A small multi-label image tagger, trained from scratch: 195000 training examples.
Rows from block 11, named by matrix and row number. Rows with one number belong to one attention dimension. Each number is 500 + 50 x the weight over the matrix's rms, rounded and kept within 0 to 999. All counts start at 0. Numbers have three digits each.
# q: window attention query (model.blocks.11.attn.q.weight, 256x256), inputs 0-127
# k: window attention key (model.blocks.11.attn.k.weight, 256x256), inputs 0-127
q.75:532549493505497559487465554512598533514531464554534485441410413495512577400451488519504528552588544567516488465488376469471508552527405544532437508558545561434483551540546488436417546559504465400413561409480449536562518498553491504426441496510405508431477516542510491496500543499427423460524483507624518444552406451470479416545501483454574469501505527533493565427464547425496514490522
q.76:501481450588492490568469509380510507432502502545594490464449474508581562483489510591392505452514504460455468458486457528448493537474496456499436508464433423456553527447518479491567560562588458428527548581455517476466464486588566537529533487541499589548462505566464477482482525526518521492482510553490496422543489452505520529477571594455468426481533453500577558464493487499436506509508
q.77:557536494480515441553573409496479517554492534494502404467560552494479478536519530578478463484551532460573475527560494500508577486552536541485437489617559500502491530468511464481505479435429478452513507473525477485444496485481484454537571495489631502509455459444566555580544577508560568572525404455448434581486531440607523514481450454473524532505415481548443567472574473485494536601475
q.78:510557447474447482456524539475527478515471556409490471495571554510510525548457467465562494521515482456560544506475514563547484545545495549459500473517522523518469488481486514487404549586416553520526484393449501447489518604479413489542564507496556422501467526419493528539472457478548533502547508536461504538435573459538528471508419448513412558512441527446499510510577427488498491496412
q.79:498534507339523476491484501517541487480397517585571502619517449523508507511536421520425621455424447591472553441517684437528511434455456472495473465382614551540446532514521576524399531470552525514500497428503541438583499482465450519464524535438427477464529468424440516515460498582319491473540530474427483371555473433426434480553446456509457456415547530453439520584442520471492502382479
q.80:560504549457515479581416506480601503526449531483600455438407439414535499550451538516449484497540551499416430531481510602473488561560495572470522519427508482553532515494432423465523536482542544399533563545516507430484476464514552526538544459446459455548492508489413566509495582538490540559539522571481481609438551452484527541475559578509434423503565435504483526463559574451522523488498
q.81:480408510508539532507463486539432479497548521487515476484543520457417583511471504418541530472498536454570497515516426542505567569600598600531610573496475533602435502480498544500470463559433452603527424470461540447462522529438510464544487572496580474502505454479544530542512479464499446497518599499427534560439552492577507553477446462525516489566424494522464500560517429557528550445444
q.82:453524509377542462435525455606603484496466510529475590502554511571410585507505409452514478542383472430453520543465568488509547495621526505441497485484471526466533504456547535495456395518496533578464488495489350414478532595419439537526614600503522432438558554456572513521480439450553409519478468420513529527482464398518410511437400472526516531491437512570434568470547498553473514416483
q.83:526504534528570448635498503465538465444448556541541555510450545471443571561471467503521479489510568509496477447471423446526443564619401516514505499507514607466525498475494394471481560521530502457513522582442444419598528438454475544515578469476522482576483538443342494551500511547545548570580481513496516453567411461556367536521515550478468475510500515496409567525588440489432591433495
q.84:426568454511482504449513519532554508566586489612570508558524444430482579464570457498602507506544544601443545441442462556490487514548531537549457498535520529450507493494570534481467505536574549511543481425502491520562479414565547493483447539525486498530512515452409506489551483431500402505489464499487475483539436591498461588519480447434612541474595587477568499521490407513477556500535
q.85:613502499583477556471427458439496512549462478500422501456517391512597450490535647536494481528561538513479443466582355483545559480471452464527530483526554508514572541474469388423546519469495574464493448451560483598440528536579478509491511502427549536484507531634547599486532552490431541478508445509511467593509519425496571453531597552432480547534535327458510506450526474451528567560460
q.86:485450501402508403513485489560456498589604532419478490552532536512575377428511514471519521457469452497512376532489495493450511560561627494503520497570525463545443493537487476479504500578472442509481488366525392503474586617477515541451439603460491418447474536422535476466496516528573414478418583571643516614394472558478558511514486427550539431484481605548414531521562486458482535502485
q.87:488410592524555547536468481527462448481513474483455557520470510484476490503518535476506517435460534478527468571526428496486547509589520500472505625452480495627451407570500430532489542518536488473608385543439484503432475450398539549526463520491438567522533508571516464508562544574488536537424568542487493493441534529534467528536550486569508492554525446494430473460537530604563395519505
q.88:439521506590453491523563490451500534475474410514530587487504489426456634499430548429638487559523642550390585495476427560514496533505485466596433529502463437476483479450489546507560522496541566603477421605438517561534481506472508499480393479501431566502504533550445584501513556485548449483532447514517531428478477492526531448530467579537519561498549574491531398527466448461412513514481
q.89:549428573480451499544460501508490415554497617478536511525498469528456526534435530438525466494503487540528515576514440488505460482501527552434553502545540451511492492578426565499475486503526491539530480564516593513500515504405476512532578529515558500437534447450548540479469597511467501538496540463443539484403572508535431518585468457585482479561463478454465460522511459566524441434482
q.90:406469551582527590525486493468493542430483455551493463519466486492477566476540401501411505561502544561442580521483439465459467490541573477497494487440421487448517508476505520459455403553538494544647487531535535579500477478523545520620539477350473464469490548525468529517607448540376444524555584480611596310553530572492566467532526443493525478565482485600486541483490418539555489443570
q.91:419470460485532460435511407553500483495472428562587380535431478519450482546483507442433578532480530514522492597541653482573453539474459511472464480543513447539508495516536547484459625551407457506402495387555497471545536526549601501523552487515544432532512456436558484541527473527512549408514489550393517486566410576461438496453561439524487528421470437489528468477488478491512501480525
q.92:445527391365496477480529532586512485505408567492503501493564560533464436586487472496505444450450431478509514439549584482543456476480525458439530477509525547479458468547440417570515484514467508511509511413494472511462537554471524471413528551454460458509521513469615446568418518495447506513526508497519518527508453533529441419548445473517476500479424439479456534568506468551533447450509
q.93:436486600493575420546482414488539633561511541467540409541466494502460527543535471524487512531492469455580382507445527441487465463551502536475470474484485423475474486476525465453505322438435541414538539509511501460458455434455509464575628486495541549361371417519557451577523520504514572553533448538490499516459387449476474563473522502491608453411410466484464508557631433461477586511502
q.94:531517514516531479603420447476448523454506453506522576517446507426487455506479513491458518446510549487404402508505550434496518477528571457480506501418554474503494483532442529489503519498510501463489510514489492584484443413554572463493516424535423533590476446532475481413431497485461506526382591460419506490625526515489499482531605473500455438536479466471527521586437482520532505522620
q.95:594473430523524564468502513519484502536509486472444461436478468482507456505457470476538464494497543568443557565474447580540502557411509465552505529508439408435490525541519483530502532561499459539504496537517487590563530477503468536480458556541409469419532475536533477496474426524482474457516552477610497555504539538489530414455518431510489472479490580591572515415493504491565461542540
q.96:474519560473524495494531508578554486491592524536521431536455483547447596526430500487364456588416516576497513513462454492468493615396525513490480580447527466523459548490559589523434411500508497509504527483491535405520514510499499468469492635489599463453514556422433388506481508539465523502506520478477592418434459409483426513330453397581558477582481530570511548589403476553545441435500
q.97:455420428477501517476532504549515493512418472489452430636525473530541531438509458473512552455535517482452482499451529496463462463634517493461527481551527507475462383567480563506424497534569486560500663497537485449535563505540616501499576531438444519598525477544443557472494610514411480493429508521572494580552476483531473516417524447507496546429548468421511446477608632482497499461578
q.98:467463543506580413512516488461536528455511518474590447539488534578510499489458368487583478534512476497470509509470588491513472520497411533578490516504522494549501438502478489494480449464428479535470457376461548465587556459505571445523509388500513519470400449436488535513528520508562461464563491521395477508509430526482486519438485392461563457416428538501512450490508533509528488511533
q.99:491513515526448528405525485459436477470479482530474602516561482507544512489515482508378376546477534511566504482500414585546572486422509491517482503465469464467515450448508587515494435501484550526526485533441462564437452477412463510417531488555498523475553498532410444524534472520400549521565527460479576539516469398491527427570468601441569527532562478466444525410651342479452619537427
q.100:504547501476558461531413545498540488507482478575493375497550411369443527554519539553489423467580584500500512488351396535496495581577544525510486539518492495515442573415525491549530436509576597475513558467523429481460458430563585509529492518448407532487451488458451467516513465462524519521523529548525590588437485476487585658544476461420453444573489460563458473452525507399389551532482
q.101:539522424525468425433456494529526535477470503484449491483470485470558440491578565582530479415530483451455473490478485425475486542634499503374517463523562458553528545509492440544474480535506519413524647449540442528537522490544490483538493419489562545571465499436456557483448516462536571437485620491538514657488582461497475507475542617491473436560472511504547488569490608455493507503510
q.102:523620513402547486457568458525475481475450520505447512505472479543489461581497466478515423425498494443570514490552520526537514461483571547547488459531520473534540485499508521495451576511469555511486527498506542437472408531429470438479506505493574498421547518438466465571539441482521501574598460418480494491502512397541477465504475532494529568569520587503357530503579485480365552447471
q.103:550446608519470466527494478520437529460595381494502493535521557418504595537516582475580607467581501554453472444452545548449459518529482485509446487511577525438421498472534491515532503468524435535543484521448545512467529503464629538500438524570431576593475440599468495491496586548499393510450479491426463496538495576463500598489461458506547445544457479470504434436400440502434487496473
q.104:511534474484486496560470565455533435456532483639565437543556413529460475541472408484461507453438493520434609390491528466485547475431567503488514427404503569587534481396535525513430529458531534505513527511473519448511474518507466541504574538521557491513548541495416504558471498476409502540506484417471488348538424451473479493461418516497500443527533539458542464421432482563484446454518
q.105:553568453348509463536507541448498516455532498483587591504468446519483531512490516496510507511526495547394545416425510485441494533490468548453442569459547516466515492466458544498435521486553430582480496505523471530562552496551475502430494467529455485528561573424364564478486432544537410454464572445518487479543474499410383505448478384487548455481505549358452469509449517500530493468541
q.106:478487509499399500517443581549509470544520475482446547562550475514445476471433528425562550490540593476449453499446458548551443530558512467524469452517477520511558462526451557482459478505565521534508568506452410464453521546474524533508476536497561437467589578516532493485670586451592515474489472427575539533467484605537483520507473566529493565586477559515516520577558482617350503486489
q.107:512543436496513440472557473445506493454459561562512527526532580450490475439588526556576483527581504484493494407532464457515510467470404502506506450524463525546555520445522547527464526489410516462435612487553575518494590605515430535385565477479581491572502605462525532574510519460547517545520509491640462457572463430500463496580423631482559531461542564494487564457459467505438530464465
q.108:478437502480474571509516570538552589576478518521509496534499481467551449550507498566539475437532395500409431473533524424490413469520546512424536498548554444487469456454529408598471502529528417473492535508541493498459525466483482437490577540461560458549466504422484505496431535469476516521481488497567527585529476569406552526535473476560512525514454451483529468515492561487493491479532
q.109:428565592486456461486564476545558519549595581518470549498473463576415576534488437420651375572499430552540525548520573553573462565507549560494504543531477578504464429520566472423462495506468549573412476438445486441560495566419448446493560568563521433491571499455462470511526447524522468457537434499513545528435449509504549497478406421504448492472485524458464448564517506463504527512529
q.110:532586527516551559477547487590556520522496539424427514510443536479620434553514512513484426517521471505539449561609465539473504497470496537541528451479479483505438501474473459589459419490435522456481476470570500474542425551491453425496601506550491506424452491400532506516480575594439535491496542464492533533543435464508553474517593476490479527537489430576496540464575449390526552515490
q.111:574543527440516480466430528500519524489464550558515501551579517526515516554582477520504422475424468477570495433534536496520481484485396550495458403503467507471514510488512417454574519507361434424392453444515434405444467530438462479364607559437521483412466580486533493538535588473414490543584441493422536467527509437467452442557553495424481522460506565476597517503549468406468551541369
q.112:429485519533455533368462472506469470491612561511411489466518540469399423508562499507561438504528499492637476625557380576521471494524551465532525465518465421545533484581491482484540463530413430461507441529496479522472561550530525521424402540482539510437513523474558455450503557456582485493477465427555562614417488491594556505535467533483514563469494501559562538444552466433540552533433
q.113:526546493512594561492579476510587499456414457464578515498473482530584571537505543518386476557515551405470406584505491510467501463448438532517436485496439486437592563490492466467524475489436436502424527494549467545545414506595521538540581467502534562441426519519462572550543467559513441472531481516548563364589466489523592475523594504448507500455509440577456431445510471429582421522484
q.114:517528526492532437436510500473468552561419474602540485449519504484558543452508488504526530483429525494511568501522494498470534459481509463445469485458498470482607495484490457495439524535568578449552547545586557416529493467567558543461520468519489482527496458489407451486520454480493482564566493506546569446436554470467431540456467476484554490528580513381468501486468620562470490536547
q.115:590443519518573488556480465495458538537566473502493511440479567460610552446516565509562548488552629458548489517446444467497518487510550457525462487560556501504444479456531465494556492444505554472543485522490467555500440421565520605520522418477473544544464467554489581452566513403494491472416547573580483628503517535462514566481559586531475523548485542585554474498498456439504446498555
q.116:557462588395486528493496486613535499544548513574524458467481428594455485465534536495479458464507458490556466581527441462501515545450425596471475444544523515563532571489517602475435406428559525514399546522498466420457441536450421528427470520544521523429516575507516499507422452456400361469510474493496522529482496458494562408471450465501530520510442482548481486446477458524487589408517
q.117:415499560366579483395529446608517566500538537470379412475485477557547475570507424512450470490491408478567403496530524412491530464537554497485514501578507564546430481467504531516460472522466514477475571389520431444464486509469487486473517515475526436493415398460586415488361468517469488467492556557533573471468504467453501500495503431488473439505452491523478533507467512404548422586451
q.118:401475448554498442506506486482516525460519516531540478523493528526458573447452428444575525541425555393495566565410542486498506486568490571539474485568406552497459555500505562525450526557453434551510504466437402513538506453398542590534535462540493442493538560538535447448523434428598474516446498536405460441543439533561542587474477519504574494497462546458512448476529510439478469418507
q.119:471472506510482459429578439526483585542540501435391497514495592476563456554541490541555458482549487527504504464581528586495416580469510536535544505520538480545500531492465540578526530473406466456459540448472511529488462562511506429549474607478518490484529478455443457481560516489544490491508408498430454556465467476479492464461557436518499499454529497560506562464461534487558539566530
q.120:562500551464518503502500509547491516473441551529539507610485498547492447484498477508543383492477521549530554516568563510500487531450543437501478455448542533509572462498496551429500405470441581473449494461495569456510500504470434469528541527448479451475637520514456522526475433538485512447556517492540490487449499450491456425557445424373456552453510419531485461486491509509513590483470
q.121:530513523496451580557419572503487517552459553512451534545619515598479460562424472424512419491463445396477507511575531503527501530458521526424518514529471487501494486552532522530479486463548498503485529508551485368456577445419502508559466472452449373545582432479417378490550489474526571485576511470446518504470597455547474549534495418504530507551463504547423432495596444638454547420549
q.122:521421370495443428541500486653477511488491519417556499491517573493529466435564488502422475477481414545505498436519540363431427510570562515505494489480446485497502473526525443540567455627544496502494544508469518469513522533481517534544527542483482470539489414446478476442387467468527550467512498582458460550488523543464574513560450421512469425493324603459525508651603486537573479474569
q.123:513546482511415508562465365499509521491467601471481493540444579485531454519509531578458510558482504429500520484645489529510505461569378497439478459555498525483548530443495440449509511402502528375419491545458472367484507524545508520528485392466547492499479472531538530483518518513570498475493416505455478531481471409515543414536591570444433468552521428557416546478542512453489529523488
q.124:505520552483453414503432476422526622513477438528573488503455479479498560432500509582522438605529582510468576428526430591500507478558530498566517434535460494514530555527521491510547598457492534447519512437420535526489419455597570426620526539403502509622418432497465502534492578518493550410542513490526486515571480489488549500469524498410500536496507528489553604496496526410502532544461
q.125:459526537589504521519537474396443421476525449489478406511489468480453508519526543524499488536551545491603527554378475581504447511540539460570454477508470483464516569571455461606582444560477500387552444487450496564510567438507457466486462475528426592525521499575465457465605472526608495441497521538519449471580480503478473545486533550433507549443491517520547452454441431498543553585499
q.126:481479530436538481565482498544440529496489439462464487582494522514469508499462535477473554466522467418534434526478493410517521462503518528596502526558490497535478530573449567461500547499486446587505446506606501417491543475445568511452454498483500549504488450527571548493487484503484459519458566595525509611510488467503376529436475464568493461487491528525512506528461498508594476456487
q.127:510541531448473474410550517510508528471556558579595486507478464488507452520474446411599488584449517652385655399446505509576489505575503480498469495418559444520503529441541518520473621502508465574475494448448587514555495507500451510533483644537504380590461557334395449510479428572505508458482476491522478419432495549460543488486341346584502479523512565515484560578471429451392501534458
k.75:464575430546455498473469457400486415492520469594508624580431448520547558479468537459542479435535520493439590519453455508537489552498395492548492433555529441464556559495483498456528529571618467464497550423501502468547554500524465491516493488443490494518514580432457424554503508519464432545578512525493480501559496477460514493500416530498530537480539558532561494456454486454566506512564
k.76:495471521527545384479578492493503550521556448553456526473512538446550556539480457436433432568526488523462530483581471489568451554536472572556482486500500400475464408475507477563472450475512546441458530596417540406540630476546486389530550563525517508540485450446528542508478536554556517563500415475479476432489515425484514631530448452516539467472471504428541477479529528489426551523498
k.77:544510532507431573521557503575401491421512567571490458514539555569480480518577479468562511480449494523510571471560490506481481511424516422519434500467474425544518510508538552598506516522542606521514533552508495475600449579456428525542461505482533410560397416436570445526490484429514491430588482486591450529498476431526481531518518522608525504489431524498508551507564468469500485528507
k.78:434491463548424546465554551507489498450527610520374537581506465565454508538547464500570497487524512544547536485448537556537498537448495529501460448544526583475545465524606532609511524511489438570511500440515587526538458517452410537551446540490454500557461510480555433519462466556587518466482526411539515539485558453474464478441528519556482517530495542538475525490462469469497479465487
k.79:481541554527469407569492441519527409550445473481495466541459432513401474515581430443435386589516490584509542557546499527514503510462471438524489344594427471546475555547378541528550576425492462486520442406543622474463472523442456431471500685442498481454442562518411605430509593565589478513461467409492474495460494590505492556512531480602486489502591543497564492439525509485509521571480
k.80:531567522507477511503564527478545472471467512406401502547537572567496518540462452423556464581456502493449574446621445514423451408563479501422489493468467461547514560478510513524511511428527484548471591528425522402560485456574445537537498629516483443541423503402504537572402531519504559540477480425437436505551495472514517575503452520557480496559466538487424532516580530451558515524564
k.81:478446504493604575531431543491450572474515525497521459410538517484479512450479578511508498495538596451548396536460480511513499377478554509542566589489471589525558526552561482511600474516475588557560488619494397538472459450408541601501466484540502526500531492558480569485508467418432577499413552510480536495529492431525541468463509574508517500533507455575352506592482501483470574481457
k.82:459520537396443466476511460519511460535335558498523540601517538502416531506500428442546473416452531509514464491417449498579548504502578515466502460541523535528500524504465577523604553462492560599522485552450550529521549535309536526555465517565504480523543562457494443444513471509510479453515503431505410552431466510528462432565487562562512529490488492518482510543398425563386511504417
k.83:489562441513415565533649513589596463559523513413445477530585543525468460620485495476603404553541475527429595434524398508520461590550568468459533395469498512535568428499502608571424604528546478496522449516534566469495521471485432412540441576449372457491467558409512492535389597480543520500594427430472524480498615457482532515509446465488505543540510547587453475467423448475502530531463
k.84:531523420500466489536382462416565544548510457493472537412477516534491537450450643479507500484528581513433451484483522424565525374468461502522566589578544514383516442471483476481451537577531514473427481491446473522397537553492516505440466498441360648516550581493464516565501587544427501587508558506502470502573501478501470503561488534407493422546524483477491424430486470503461540495460
k.85:496566478501430515454571534579474492445558532450537471533546495578498497459481453576563524443428411483528570474497526508478485507431473405517456478459579459533581538447497545521530508477564501528504530479440472530536465476520423480531488492516462474510455431436530463523488541523491458488600580431491487448540474546494599460457467416616475551462485425534515531481399513460564474550529
k.86:468497552475585470599363481501540482479506473549538472491493551388627439375572554488442490492425518426516420562559584473503558404506508543475552570463462542419576575539494430423552470568529561485549560557515411511481481480457547525471503403456523568518527547606433487468442460528428509548430563606524564500517499465525451433540474645438498507556485441507429461590507601549546513457462
k.87:490439516448613506511447511539552527521445539470534487436517505408495477476518468489477536451481568484521397509562538501464465456532462516417522546502517629471480518500477476360522450480435465526527417582499430508501447431537575489493461506461466561400548528499499553564588496452441498528415536509474574492507546536483547499437483602443517508508489422525424449594480474553512443373505
k.88:438512464546433518537483474489613541518508488457553507466507441598452533552440473499507596501579460537387478398462507456529441555514508438439550531480620529527437521474407535491402544499520453563524455502501508537502634457546555495507558505477431455454553539453476459574465618467525469551576536465489490466515488465502461458452455513426504459501491523508507513451407465549472477477493
k.89:487387491425527596538479553531493420478572501415501443499500540464463442481508451559523451460458467458555488466471445584446523475523494478506472499508527521644482502513466497475520453546403485582558510508559517519526360495441490591454443544523446537533497454542520547530496515509542559535416548442510473565469513483548508499487395492542551516483510419570394524511534474453443464480467
k.90:484454459577551513463474466451579511582586433517591515547413473468511532514490484562503500544476508442482455529396435434521507552496449561576508458466547477504395484380447443483492437537494553397492411508432515510468559463555582508474466552472459687476405472577430586531582575509471558665490502576344484488496593549484509464512489591442530542555513466471506448507411506516496515500449
k.91:525489522535551491457497468460497500492454559432513528457414495526571468384535571507431516499524537445521530506542543564545438458520562576532555526536457399493587463490495473528543535549484543460524500441453397420420449453490563482526510410507481528446521547522465587473513449480474514550400525540510489520456500458559559532483520497419493452488518387446620534571556453503495571542492
k.92:522543602482493551483516487575520477472487526492535500498513530483493398536507474545481483539435509471518524499472549578456542555476596446540503448528450474546560512473516575511514462503460485443439573396599525566481378577489460525480597543543447460414480497518488459458372517484545468412493571556576536478490538505539462498562517489546514467511561481466503566501503456507516436505439
k.93:481436522508478515510513508491518503529465550497450475609644450465425449521579441431464396518470575511544552568566488654497542532527451525527510514506526359473533487411492575528553437387493581468553474542511505487555520516490565477610398588482554406464481470517532480585500426551448530444519427511481462453471552567486530370450437444579451531466487490385509494501564485518585530529443
k.94:611499489507622455505463511516543545472492541434540485456535526407525482422571550536428532532498566443481477578583458501446471526514538606520521517503438516450477587464506409501447472517519587445548512602458508459428542541624537501477471432469516563442503521567482577380516469466402496560439490545469582461558460483456519530507496530395445400481464481437447413530523530552520524522553
k.95:514466512504496410483399537484481601444470495509617546519417457515492565489475600529455572516523541555504433502491509490457439441503418534573519551477427539400427564491431486395533502504565469435543416491459425477398528468559504534477548444487509518472528470591448497497526502442558495544532551541494486502566518483542473416469539596404526474526481457482493509541476543544529471484537
k.96:335528494537495406560402504464488572482499468500457473564494401453498573572612499502580372501623514483494396499596455529455539495500553571527573575460548498521514525471489507554480522451461467573456507500522473551552464425466472572568429485562455495533497429401445567466442501575504525507476552502502414577477482398553485463554490473510579514402603490495443499505407498471508611562428
k.97:604395482364569437468462519441559494556526473455565508486466518544585562433479561306425546508442538527501559431517514465485467454541469548474509462544464477513546468498529466454488474401426507597475498594500472461408425439548560586479504419546517534451526535539541474547608432480448533552488485455454454487556540494492614427470516616487516443521505425489491387565524551487484487519538
k.98:496532524530497499548497445404544524608478513497481487508544546471451395468488461511388504530473606515468572552619525519556566554508496502453548428528483436438555408592500591482476572495478534421541464451470472438380524450450562493536517471471538518518540569573564503506475445447509517584503446496550512475442521517558510567525555464470465599471456468488515440425622490537500537512496
k.99:450535510443437540518582521502481514421505592607477563495542418520369483570560383481600457434439408508467496491382427511523513506442440462535448433465561544543542459469528567531384501505546425563482451495476541574588495486444434449498470595558464404513493480401555491473431579521529506477530483405566465473458555448538488465427443426653536565502481519518479532464409509489478466494473
k.100:473491531497513570496520523551414598488526481549526562527441464582560530469548555485521451433643474379471463507513510453452484472480493482487505543455493530449558504396492481527434463560450541446486488610500548445570553443429515475503502494473458527558488492379469493534463483501468502532538544461465432522564500359440435400534416487473466547541502501518455456560482490509544537555474
k.101:640498455441560555446519547499469503440534484387532477529544539518544551421483517432489517493531380463454564524539519449424417472501542535525458534545532461469509527504562487505526398545535543484569636510460404410513481503518348529490440469432558416538467551425562497463413461509489593389477531515537521480548497415483441495493466539484459413570483517520523401540557569520442541501575
k.102:463552520496441577476588503550421446448492581538450577531590530591436455609540467510609381458531432553519538473458524525524495546426563403484484431542557560563575500521516566602548483525557438589513437458473591574580474604399411451530440528562471505506425485377488474531458550536524445450600467437586459479449488483545447526445451416598514538520523520516469542492467461486524478536450
k.103:521419469524592524524434481552552476506498431496563407490469531390571509448533531494433554532543557502492400509512504468491481479530541666486567543460434513439517549498443506392501487500494577474518545496430430407441504475498661617394518445481545617403550487588497560474533461463464570548410546650474498558565482438467469482538419537462539498491505418469489459503549466499520573436482
k.104:450536470520473455470666571521484398602461458539450476542411472577390480618564504461511449530552495596453525481530430487464425528457464495430444420507414520534502450520447535573471515498479439514456533467489633462498473542381429404416562617485488426525534536409509515458449520535601481434518473443489435475449439539512468542480509499522482531454536581503515518394465424535447477553453
k.105:550484394511520397556512510445465482500507423397488501490492543469596533472512590504455459581594588524456497511543429493485551576551551490549527461430437458500530539504483473497442482451573527461529517516565501419420535570539455465443470523482429469531561574568442543439502550514505464597469540561428470520556470489504438577532509446421466429511624531467557458569474523500439534472580
k.106:547441451437537547416491542592533513585467482538496552440409518492493570492453524512564562420529509500526521500406486453514536401553475504356454625573542542470513419554506482399479523534426513591545532560497512493505524543427515607452471445520446532464532503512524464569548459514527550474415555521464470493465492420554527479448419523495584387501524420492404494557469470541492469452489
k.107:533609470568379477461552488482510436432511471471421580530458499535470457516471491440531498457516420512514603485476469488550511540513577454449439424549476477586523461505469537579473557509507446469484529483567589466519454560487367474539491554479475477553512556426531444498418578543602462452610491476495418434464454475464471502536515444636484550449528545429561473410469507526502490524530
k.108:538401499467602476517447481504494471492518442475536438536447499470537492366480543532437499459417521495509463531553501515477503439509419544469493561507473523494557466465545494449563383528451496477539629565467394497444469582560552646457584405484481609481479474580477548449485513476461547500353492503536609582576532462485518489612557519459519395488468460511432492555580535470521482518457
k.109:439521452457416495466489457448479406403484548565430491539557444551423579518596532532519553513548527518533487512479564436472488501417489480516477542524592546535582518541543606527525485551533462587484516436491528592490458550430499519511514538472547522480466543494538484485436427524499461590503483471554435621491498460585400504560553485497566537498507489565503507426499530524543540468470
k.110:421538504508457531503526550501482443465424556545471478533551422500458490519535458560553460492434496464470580515544559477473509507439537447533522455477599496508518510419478541625588501479540386553510489520541516486561460507497487499566460528565502374482498487389476425473363528531532432440604520459530504504554536508488512427462535436548450531511443511500536528450566538450616485483446
k.111:441586503567438530473642570434484418473510489552457485571467456544372478553481441479546475530518482576440593485510486544486458543443476360559471511523474508536488476497476607567561474519563484495504528477527591470503492522474376447539490628526494454524437516442483442555424554496494516501572444394552451449468474571495489454550448387674483632501501612558486543377548472499539431528424
k.112:456497558461534548549365386517487544481498493548540480487515463466446481536483443497548536390450470440530473502456567543451545426476502486500537581422657592443569600452512492463470531484520482568511454475485410636572434470459521582511531392495525537523469492501465528524437401586426523461519519512529529523547492470531470370453555604522554523575475418547484501564551539458510450441484
k.113:400565516552444457393485505489566546529493512543443520475482470455483534540497419460527464447443522501382543480546446542487492537539469542526567431410412377605489537428473514535506542515603573464510464478490506437479628487536594421535462460499512477480493468422414461438603587442465448518563494502465517413538535502470510568447430437513470614514433471457592526486494518486522563541486
k.114:593516454551473442516576532461504439461526467432472502498552472530486517523489508482543429530487523464534475448491495504603481517483453545465499435456527490595587453464432524594471492446520461483480487516487566525483508504432435473462472562507466440469552547427547486490500498541566472430525507433463450456391517516529520490438469505564491538471604545417559520443423581437516469579470
k.115:579489456454581433567407511528573577500493488425529543440470505468585516442472562500495537477456557465611441559511441496530497411543476509494569533436447565437404494500496398424535491548486619435500534525492447532522571486567540582472513365450532626417518496569447538510569515448364568560473431515462528466531532432462545535562460541461434449514478457534441452611557617454516542493581
k.116:392580524499509419496552472448517502469472437584530525571429402472479611492533451407546416491559446516503559586544433449450596490400582521544481544496547473534497549473473515476518427474538500627497532535479459466556524459483480444501489502523487402510487441451426482525549493559527454488532590461537454556611487436505388509544534496490548538402493431585421455501478472484503517504426
k.117:452415537500557486543433472554480427488443530523474482568511433430501453438527556468387502473456607484570539489540533526529579452487516483514543508467495449484537522457501523553540537397453491429501493521542462450431505422493575517536461482512609453476496510531468477400525423494373520440477538548526533490556532535578516415542509599514464547515497499484524473554496588497556477484446
k.118:514450501548570505455446476474472423534513495477498518534458536435598531471463551482523467529519559492500529511414444595598487501492611581466575572531483536510511496525555484451486546520508613442563503497434393446422538563521570500465456502512607562552523549511501489531640452424503589619472483476482499488347528480544433493508564567498463559466479469497494450547489503496439512476440
k.119:521510508528442590493372492491456555438587459455476422469458492430439499460488550533492540416448450495504430514554519508450484460444550565577527521540475476400467570498542554535467423521443494475504525462552409485577431516416517554537496435569496526497505485534576572496421443543463394459468532572521560537594482496523508475629529614483527460530506450451489574508623556552582467480459
k.120:455606476536452537523576479492455432486506507515504516487550440545464462607531419508548464449523405528494533503431527528523488516492554476581480426510523478460568448529430550579492503483544447505467432445493584590519434517494472514490512526472467387593437497394466534502445488549557430511599558423486432450504529536518476464507523514457508490520514582562528449474523380433541428534585
k.121:469534491500424571543575465527463464550473482476427526485567478526495474543483386525587545488487454474555561515438449488505507520491501430501362465557534567534525499521562559550542450531484401553495473463517551553555459516379443453533501582452472458487472514399506450496411520516627480460546517495544470534401550464470563487383477489520523451467483574503518519463458440458510495473455
k.122:460408502470562493489423409540558528515463528450476458468465500507532506449445531475450539532541543435532399505534448497467453463538527593511570471533444442396461466551552470451467406468449582457624501500521535463482497500497515608527520455531584608483453502594440614488597474455444544553451445641518581491572553482499510488617680563447449477467475485535416467560565498486493521483466
k.123:459572517567498587510597545554458513477554544567479489555634424618460461568509383466574514497439519525444577463511467502530434568485537435455450426512517439577566405513493592593522486551517517500521531464484611490548516472479519457644519578500460503458471495358517498559433484529528414416594558457533508482444516493457545493515530443550499525527460533529431533473513466501529501539536
k.124:558547442538440553526480462445493510521647448490495532435555555547488464496491520511438449526516561512456503432510446477573451524533457506589492456534558424528476541475464538565476423531531494495474469475447477477543566518516484455555520626484544540468334527369525494521394514507474466534567595446497571457520535480456463471449444494508419512569482556472543448443562488492537540549459
k.125:515546474537471582495450550453546547477504476513487546502508493461524566544462563562512514491495497423519428486518526502472427504463504576546425569430553462430552478534475421503414547521543443446515479535456399517464510411486527443527473479520546597468508532518500502604482494518488492525559520548379469475503529438538477497483445487496467453492502459403558529490524550498523516483594
k.126:533479571539565477553507539539508484460455498446459484372521507472506452461502566483451476515455623528546503511581495529482584485544472497473519553540443540501474516510568392456488449463452595496484455532530384514442437455472537569365469372455534451522617500618451531463516444471494589535542545571430469530442488530546502512497521572495496467482548437428375495601524474460505557548505
k.127:518423356524407466562435512512505455529563449523501540535494488494453581442495539522445468522583515487493410513475454457518531505478448551494535495501467500471535485589463540540456488506512479477451536403544511553513461512519464532454529493522488561485420569441538565480462554562574478523438529442526436579583449488554417517576586591423464419580561507472530525490488469529486482532498